Weights of a small multi-label image tagger: activation geglu.
Rows from block 3 of a small multi-label image tagger, named by matrix and row number. Rows with one number belong to one neuron. Each number is 500 + 25 x the weight over its row's rms, rounded and kept within 0 to 999. All counts start at 0. Numbers have three digits each.
After each neuron's rows are labels from the 100 images, of 14848, where the neuron reaches its largest size: "patch colour" is the nearest of a few named colours to the mean colour under the peak. Only what is clearly more common there than usual is listed. The data: single toy objects rendered from many sides on busy backdrops.
# gate: MLP gate (model.blocks.3.mlp.gate.weight, 512x128), inputs 0-127
# fc1: MLP up (model.blocks.3.mlp.fc1.weight, 512x128), inputs 0-127
# fc2: MLP down (model.blocks.3.mlp.fc2.weight, 128x512, transposed), outputs 0-127

gate.1:538520489511456496496455468485491522494564489470470511494476535513509528480513442480499545523497531567534560495517528494475479510491480499512505482482476484512526442501442505524515500479495485516514513485455533482512502523511522501506490518489510494517470493487502521480511522535495480478519517535481482509526448452448516512484484485474512486522438480515498480509501472526531487496510
fc1.1:509507537510498501473472518490484475540533503503499482471452468475473460485493518469503512498490498520510518535494498516556544501452497493528515499521579534515503437502532515496496476489426513506507463517455526539518526464521479500520500521507540465467539542493498500546512482489523507490489495524479527497502471493464512509481475554494499477501487495509492505467492475519496476478499
fc2.1:478509518517524469496508490515502522521528483481465522518484543512467491450550511495502479545471496502491487522508526477507460528495479486488467501469469469491526477523468492481462502478467507452451494513472528516479458499463478484530478550505518484510524489505524507511473517523472487464570545515492513516525487497472527526496483479516527469493512521532550514504520466497544531540524
patch colour: black

gate.418:487491461517508511489496473537519511464513520530520538505488479540504497502533490448488526538477520492500534483517502462515502520488453490502480459439504494494437475502496491502511510450463467509524477479487500480501487535565482525513460536502494482520499497500518530492499498495529500491488495467540426519537545526515534516475490486504508507489511471502540538471480472509453494505498
fc1.418:524527488485507503483521530502534510500491537509454481531506508507548514457511466507459528500509522506499484495508505510451477497504498442501472516472507476484501524518475499490521490572530522520470480458429517509533491524460506485486498502499509439488480483506514513459514507506494505510487504530519512530496479469488499493502492467500481488450493514516577451509514480457472532486541
fc2.418:525475469473507508490493481470487522476475537501527496479548511511470519538540520502468489536526571505464517506467523491506510468470491477531533500479481484503450545528487518488535495498488520498466551500507515547465469499488513494477536486494469511510484461491501500466492495493502526484455515505502439532471516471501494517489519459525520488561539485522474513536470471496497512493506
patch colour: black

gate.34:534521483515465482485491463517528515500535527515493547477504452487523544495518546473494518511481493492486523531532493521543526506484516476492506476512505533503462484455521469472497467484513466521501494472501507500511505475477507542538483510492496491437520533469508521505461534533514506485518522457483429528510481494523501523513452522441497526477476540480506518499523497485495523501455
fc1.34:526554485485525440521502490500477465527484477480534521521526467505532508500490505502494499461532486505533503517516491474460519563504515490526527517509450476462451495530491508479525502535513475493484458488500499460540459477493520475462543522552486507500502496498471478462518445473510527505496525503526490479514453469510525516541543514475505497498485468508507486475492535514481482499486
fc2.34:478510492520505510475483500492526547496484485535475517493510520501516551439497503459460506531484482505500531511540517511508506489448531526479522499455477490511508443514469461534483542530506508518497468494451484479532515471478515538541489502517489483503495508469485531560525464493519484492483487485431506484506480498494533519470522537490482450488517477562513502504504497493503515481503
patch colour: black

gate.426:510499488498526479525444503478465514521553513501475523433514506518463521504509509508529492503493530541521513471483480481469490550476500527493539434524470497502508431490450519498516489480501469506495496497474514515520476482492509491488470529502517481493495498489489473490480503490515507517496509494530483463511471491516504541539466485514523485515503537535507468505497420484510531562528
fc1.426:512493471514529520518559497501513530458500442539471529530474498520507460498507453532488493545458508487460488497525508495453470533491527484482493487468513491492507490506462526497480508457475472526551484527513498470524535490463506535515471509499518484506510497519488449530467527525474530518493481514526477466516469518466534492448525494476498533508497522493505541512541518511530492500494
fc2.426:483517496532553488487479529506487491526457494491524496481514480481512525509485491486545499450523519464500477508510494495530534512531493486529523486527522500498486532507484484485536465481475459524475474477533486460472507530501456490507580521533448499538540488507513485476506471516503502460496512545495488474477451530523531513526484497490438528477465471527491465505503522522504485495490
patch colour: black

gate.278:540502487494471510447469474505508457489542549525486457478494509504485499483487521511498481520488515553521516494490465442509518475510506522549514546473511504555481495501525499478461481507517480488453538528485502514520446524481496549506508483510517496471504541472440471526509526502551493480494498467509479488521478487477512512493498501494504536519439525466508506490528471485493502483484
fc1.278:454503511488460505520475496513495528464494455532546526518507534516497492498476501499541509493507490503497529512538502532454528478471502464483516452492468499498525472489505438547510555523504549478516506467439479508499529499490521491480481509541468535482534524503512500504495519497527510481502487501535468505494512487508487486492516506473518429490542492514509497475471428530503508516496
fc2.278:537501521478559522469505476533530507516497452481497514531488502489506513504504513501496538520488535469470503480474512513534550440487487509519465521490541508496486483451451481490492483490529489487501547501499472510483495508443511526473504473512475520551532541490490505522498556538476492507488488552497538503470464535532492517485467475497493487516461505463483496487523504468499463504474
patch colour: brown; black

gate.93:483507536483529476487459460538505472513500463490526469462469523488519520492464501484534470476529522496525499520541481436481506510516535536504519545518475477489483486514512485499523476475500497471498491510483533497485504485483521464483467497510494505530494486505501483550506520461559562525492488492515472525497486511503444501527514532496519448542505549480493526487505486511541469473467
fc1.93:509496516503485505490488487510513497509494476553530489507494530482476479463532501540522486459480493490537571523502516506491507452529524525544456487481499484486505486512515485511470465464541470529514510488447506480515531516497506495553475476524479497473552481446476498500441505508535495517527508502533471523476497528468492506487486513525508496451525528519496525478492517507501430483507
fc2.93:499505525507511479477465481498496487499512491476473488466495509561519514507496531476501508503506487505505490493486478482500565516529494520531522520512495509497538499466482523555526465495475516533497428481480487494508467540552530421513494506480476493460512474445470484458482515478527479453476525515474508483525539500518498494510515530550528497530509528463494499491505523519492528519517
patch colour: brown

gate.455:489480494520521530487494497519508504537502530473491510528497510529518497470486551503517528469467553504479484456545485482516528489513536525476486450499520498522510487486506514516518501470504484531537477466468524483462499503492535501514507522485501485463511538496495507461461538523483475480518499540497501522488410528532461498492462446518519466492489509526473454536503496533506476474485
fc1.455:562475451473480472477490471510491464477462502507523454509535524507501532487493501479470477534510495552513486496517454476480495493529495532490537529518525540534509491490549530505490500475493502481478491521530485538473445456515505528467523487490485481529508516491501478514504490491507485502523500469499505495548497519534593502499496519496480523541494493480510453464499515474511519518484
fc2.455:486519509534463511490517494475512528497470483517517524507491467496499505497515536496504504463511478483535543501493487464576499469509462458442448467492523482479508494547553505483478518498484509503493509500487457458511479548501527534532504501475537481459499491463516491511524517507535503476495501498560498505531549512507477472520508467512487547475501515479496511520459499475487499453516
patch colour: pink

gate.359:531523513468522496449452494524517501500470492524507560482500527521474500494528493478505476508464533489540535454506545512476530498511502489462495509464503488517483483460493489440485454488490514507525509515455449484480484472479516500493506524521506517511479534535467523514497530521533469495549549508475482469509464439494492484517490489519484487518502535457495533523501482534510495512495
fc1.359:464504504511478500512486506467485494520535489474487459503447509508485486483477504539496509474528487437485475544519487506510515544508508549503498493521525558508520538504522511465506499471484457526466502486503515488471450535487508496489492534453507496491542509458502500462456469468529519500517534534537526507460510534484488514524465546479512487471527504534530510496493537504480501474530
fc2.359:491511485527494540491486539530509484476561456485541511511513507518486486465563511512492484520553498506480465517548501473482479527449503471542536494496454494505529531470476487496507508511510490510454495511477519492519481479473534524510484489507488493465477526531476457531440490558472483507472482485502502523470472492520522517526499479517489520472484517523513516453482513518524471516520
patch colour: black

gate.151:537496472492489555480489485490536501488495550529538440514535488505476511483480494494486484483506509523540512505496495490495496497471469521505521510462524502501455468475516507499466515498470513519501463470520499530535527490549497519518513491530516523470528521504505489558551483510516514449502492517516426483505496520480492482459519491461474527496464492515521438465525498484501469470471
fc1.151:478469472489523510525519491526506501490499475469511506503517501460489484521504464513472486492511518507488502489497508497486468499508445524531500514484471512527529501519509498465536534517525452481477474554517499480514514497487482495492466490539499526508459485463459506490524489501479521531532496554505470536557517475435500453478528519505493478518535530433511468520512490551471486544519
fc2.151:526501480516496526495515492487508515497508470471546483523497489463486511513476505531502428449507512456509516520454474474510508474510493515495531538462530499482503479481538533533486467521565478502490516534480493487511505468549478483533523438516515535528493526477515497503489455525501532510511474555524494495483507536489521469461485500486466474481517499478507504522538486478448500509508
patch colour: brown

gate.368:484497452480519548486517535513534533518502559510474517485526474548490518483516494533515503454474567496496475474474485522511525500488479477453516496480538538496485475517449483493444495451475477499485490485510472506504466478495482507534496472506489510526519539473492499499475505535496487494490507482484478513475491508461481551498514437488547531489475537512539485524501509511514501490488
fc1.368:465503532484523506506489469522509541502502466451488501525491544530490495491481480513453482522510500485482522487510507516521505523515520510494537526480512537506436474505489447499511505505505513487460487576495459484523495458463490495518523490495504475508530496533450529517491471501523513507486466513467510483568477518490502501452495532469501480529509529529443490498491518517544464501471
fc2.368:503516502520532517514468525486463506505492523468500514495525523502477503521487510471481479497451527547519491538550517492461505523475506517486530506499496479489492543518530476495498557496483497522488498496447451518463463510500506506487527535473524504546462494502473494484492475519494457469521477489525466441488485497469513490462513482526517501505480501569487511485452560531522524527509
patch colour: black

gate.105:451503496532517490502433480535496492525506496531501508509528498503540471515493535472551485515499521479482522472519502457532524490512454478500511532471465467507503506480474522493470481472497449527493512453502484488468528482553516493453551519493506520481492527565501525491461511513516499514498525474501499471491493505534490458458521505520477465494462511479522507528549517488514477513491
fc1.105:489550464521508509496511500476559535508488538518496462511483489535512472533462470499473490512474518484521474545501461521525558494546482526453507514519525488514457532449474503484519475511517510511449503490488469488503475498496473496457498520491492482487523556525511500492498521522499483472496455539496473534527466507474518492488532520438493497509480494514481477526551482516485503504506
fc2.105:519466493480438513551532512509549527484471487476541469500479523511534486504477489472506508500518531543503482535479493525480531490475549491522475509500513530466508513535507456522480478520481486469482503510486523461489537437485475464493488499502496499475494474479504478512469501470504500537486497463505492427501488513517550516538498534519511489519493499502474518503500497529557538534520
patch colour: pink

gate.26:517558506560504511474478513512503474504505489468483571507481491475501538502527522492515518479472498520462508500525513503476516507439444453501497484512521479509513522517447482482498526529471486466483509538466511528506506473498540481494528477529505493459498501484489506494485503545504505519458517493512431487436506487493479501523524483489495492494487550511483532505502474468540496532514
fc1.26:534518510481485530537512504500478475535490457540515483494496477472488480484468500505489472495499500490521552488484528486454500486537522475523470450503508476521489469504480510490526498485480465488474509498498509477467498451506501532524447494536482525516536499491492497467519456479483523464518502510462553447484516537526518508488522536507533525502562527498494551510559519487499468491488
fc2.26:508532521481480507523499510486497513487514458499505481508465495566475472500491468454481502490565528499509520502472475495471518478485485489509531486459501495508462515560501486446474516518482499490549482505473463523479497522496490482490519518521484439493470522534498474532472525489505529499485504508480458541514509539471501529521472490489536549510537518483507545542446485490499521494481
patch colour: black

gate.228:492513511528476503460448498490499515440515457506532485507484488470513485519495534504509468476514541479524516483506513483484491543527532493540460490498498508512455488460485516522497454489495469544537513530478511460493509499505508538492457461513490478502519492475474493503496502499539548535535516515515420502504491522500527455511509521444524483488504510540499535489508505486514453470498
fc1.228:498503470459487473512504517450538512487446477481525481488543525492537493512486497547502530496507528527532513486524517515452498493544502521486490479500453502537550503473495518494472499497527490505454495460483467459540473515488490491511481490469463478496524512527513516510525517485510508494480463502496502533547505561453521463500507525519481462496482493471519468451505490532513458519518
fc2.228:453525533474547509472523460475506542567497522447475497518452505515501510529467491478470498524533503491479503481470483460509534537525481511463508540469483514488528492537489483526522483474534530486471488525536512479491496525526494489468499480497489502488528497486476499532479479524519541503506503519553490473487512520462481503476484526520504519510537495452453510521525480499455481479481
patch colour: brown

gate.47:478467471537499517510523520527509504522539477511469515504433513514556501541499487500479459489519547475515485486498484510493463508478505546494452445498463462467491534501496491510502493513511517527474471486503502495451492474474541501463524554514528508503478507504494517472502532515515519522477524510466500446517496534522463495517468507521477487489514454496496551458498507469504469471502
fc1.47:511546510500511460472503507516491482500502507464484465513465510541516520505469500472471490532495496521510506475545545531488490490540511492510510494486470522531535514544513518501473513495538541453406467512500494474477517495507517491515522492479513559496513516538507460495504491468503483487479526446528493477478514499505492479469538528490486466538507523507495454504488534524516507443493
fc2.47:481544437523497554494530485504532518520492502522545494489534518503499484491483463511491470514530472483506495521481508499502503495529472516504484490501460483460462500524510485512466532529532469534497531471492490516552436494536471545531465465490536515436508476516500510504466458507523485474458454509496535523504481527508515548500496470479535524496502489498506476487511514481491499514508
patch colour: pink

gate.51:504478523497513496498475525474539486459514464478460524412472516482511546511483471528502474476481512499506522507542514471514496508502497502484508513509475490520482469504497505442514508508520519513507488480494513520504555503519515494507503514518466497497457476560547552551479493447510483482510491487489470529511488514446473471529496508490479520474520495505551516474504484536535490545492
fc1.51:509486470526488497508476539519526479466489521476469499475459524509560540493488453495487521483502520478494522469536489468501496509525512468467466504537478477503489485476509541475478499476476507510502459485530551462487534491525528482519497540499474497516490505547537513562517520454519458475514510527494504483516503512508483516491500469513514504489534476443535497490528562500503510511457
fc2.51:516470478534467530515498480513461513542508485560518490502522502485495453491491507491500497553546463469496493499498507555495503478490486501499526497473529516511505514484506488528517488531520484482483533521484482544507430502496474526548539490515517494517541535467480476449508502503491529530476513500487495452488504493538508438509475516478522487499490522536471505508493478478451463455518
patch colour: brown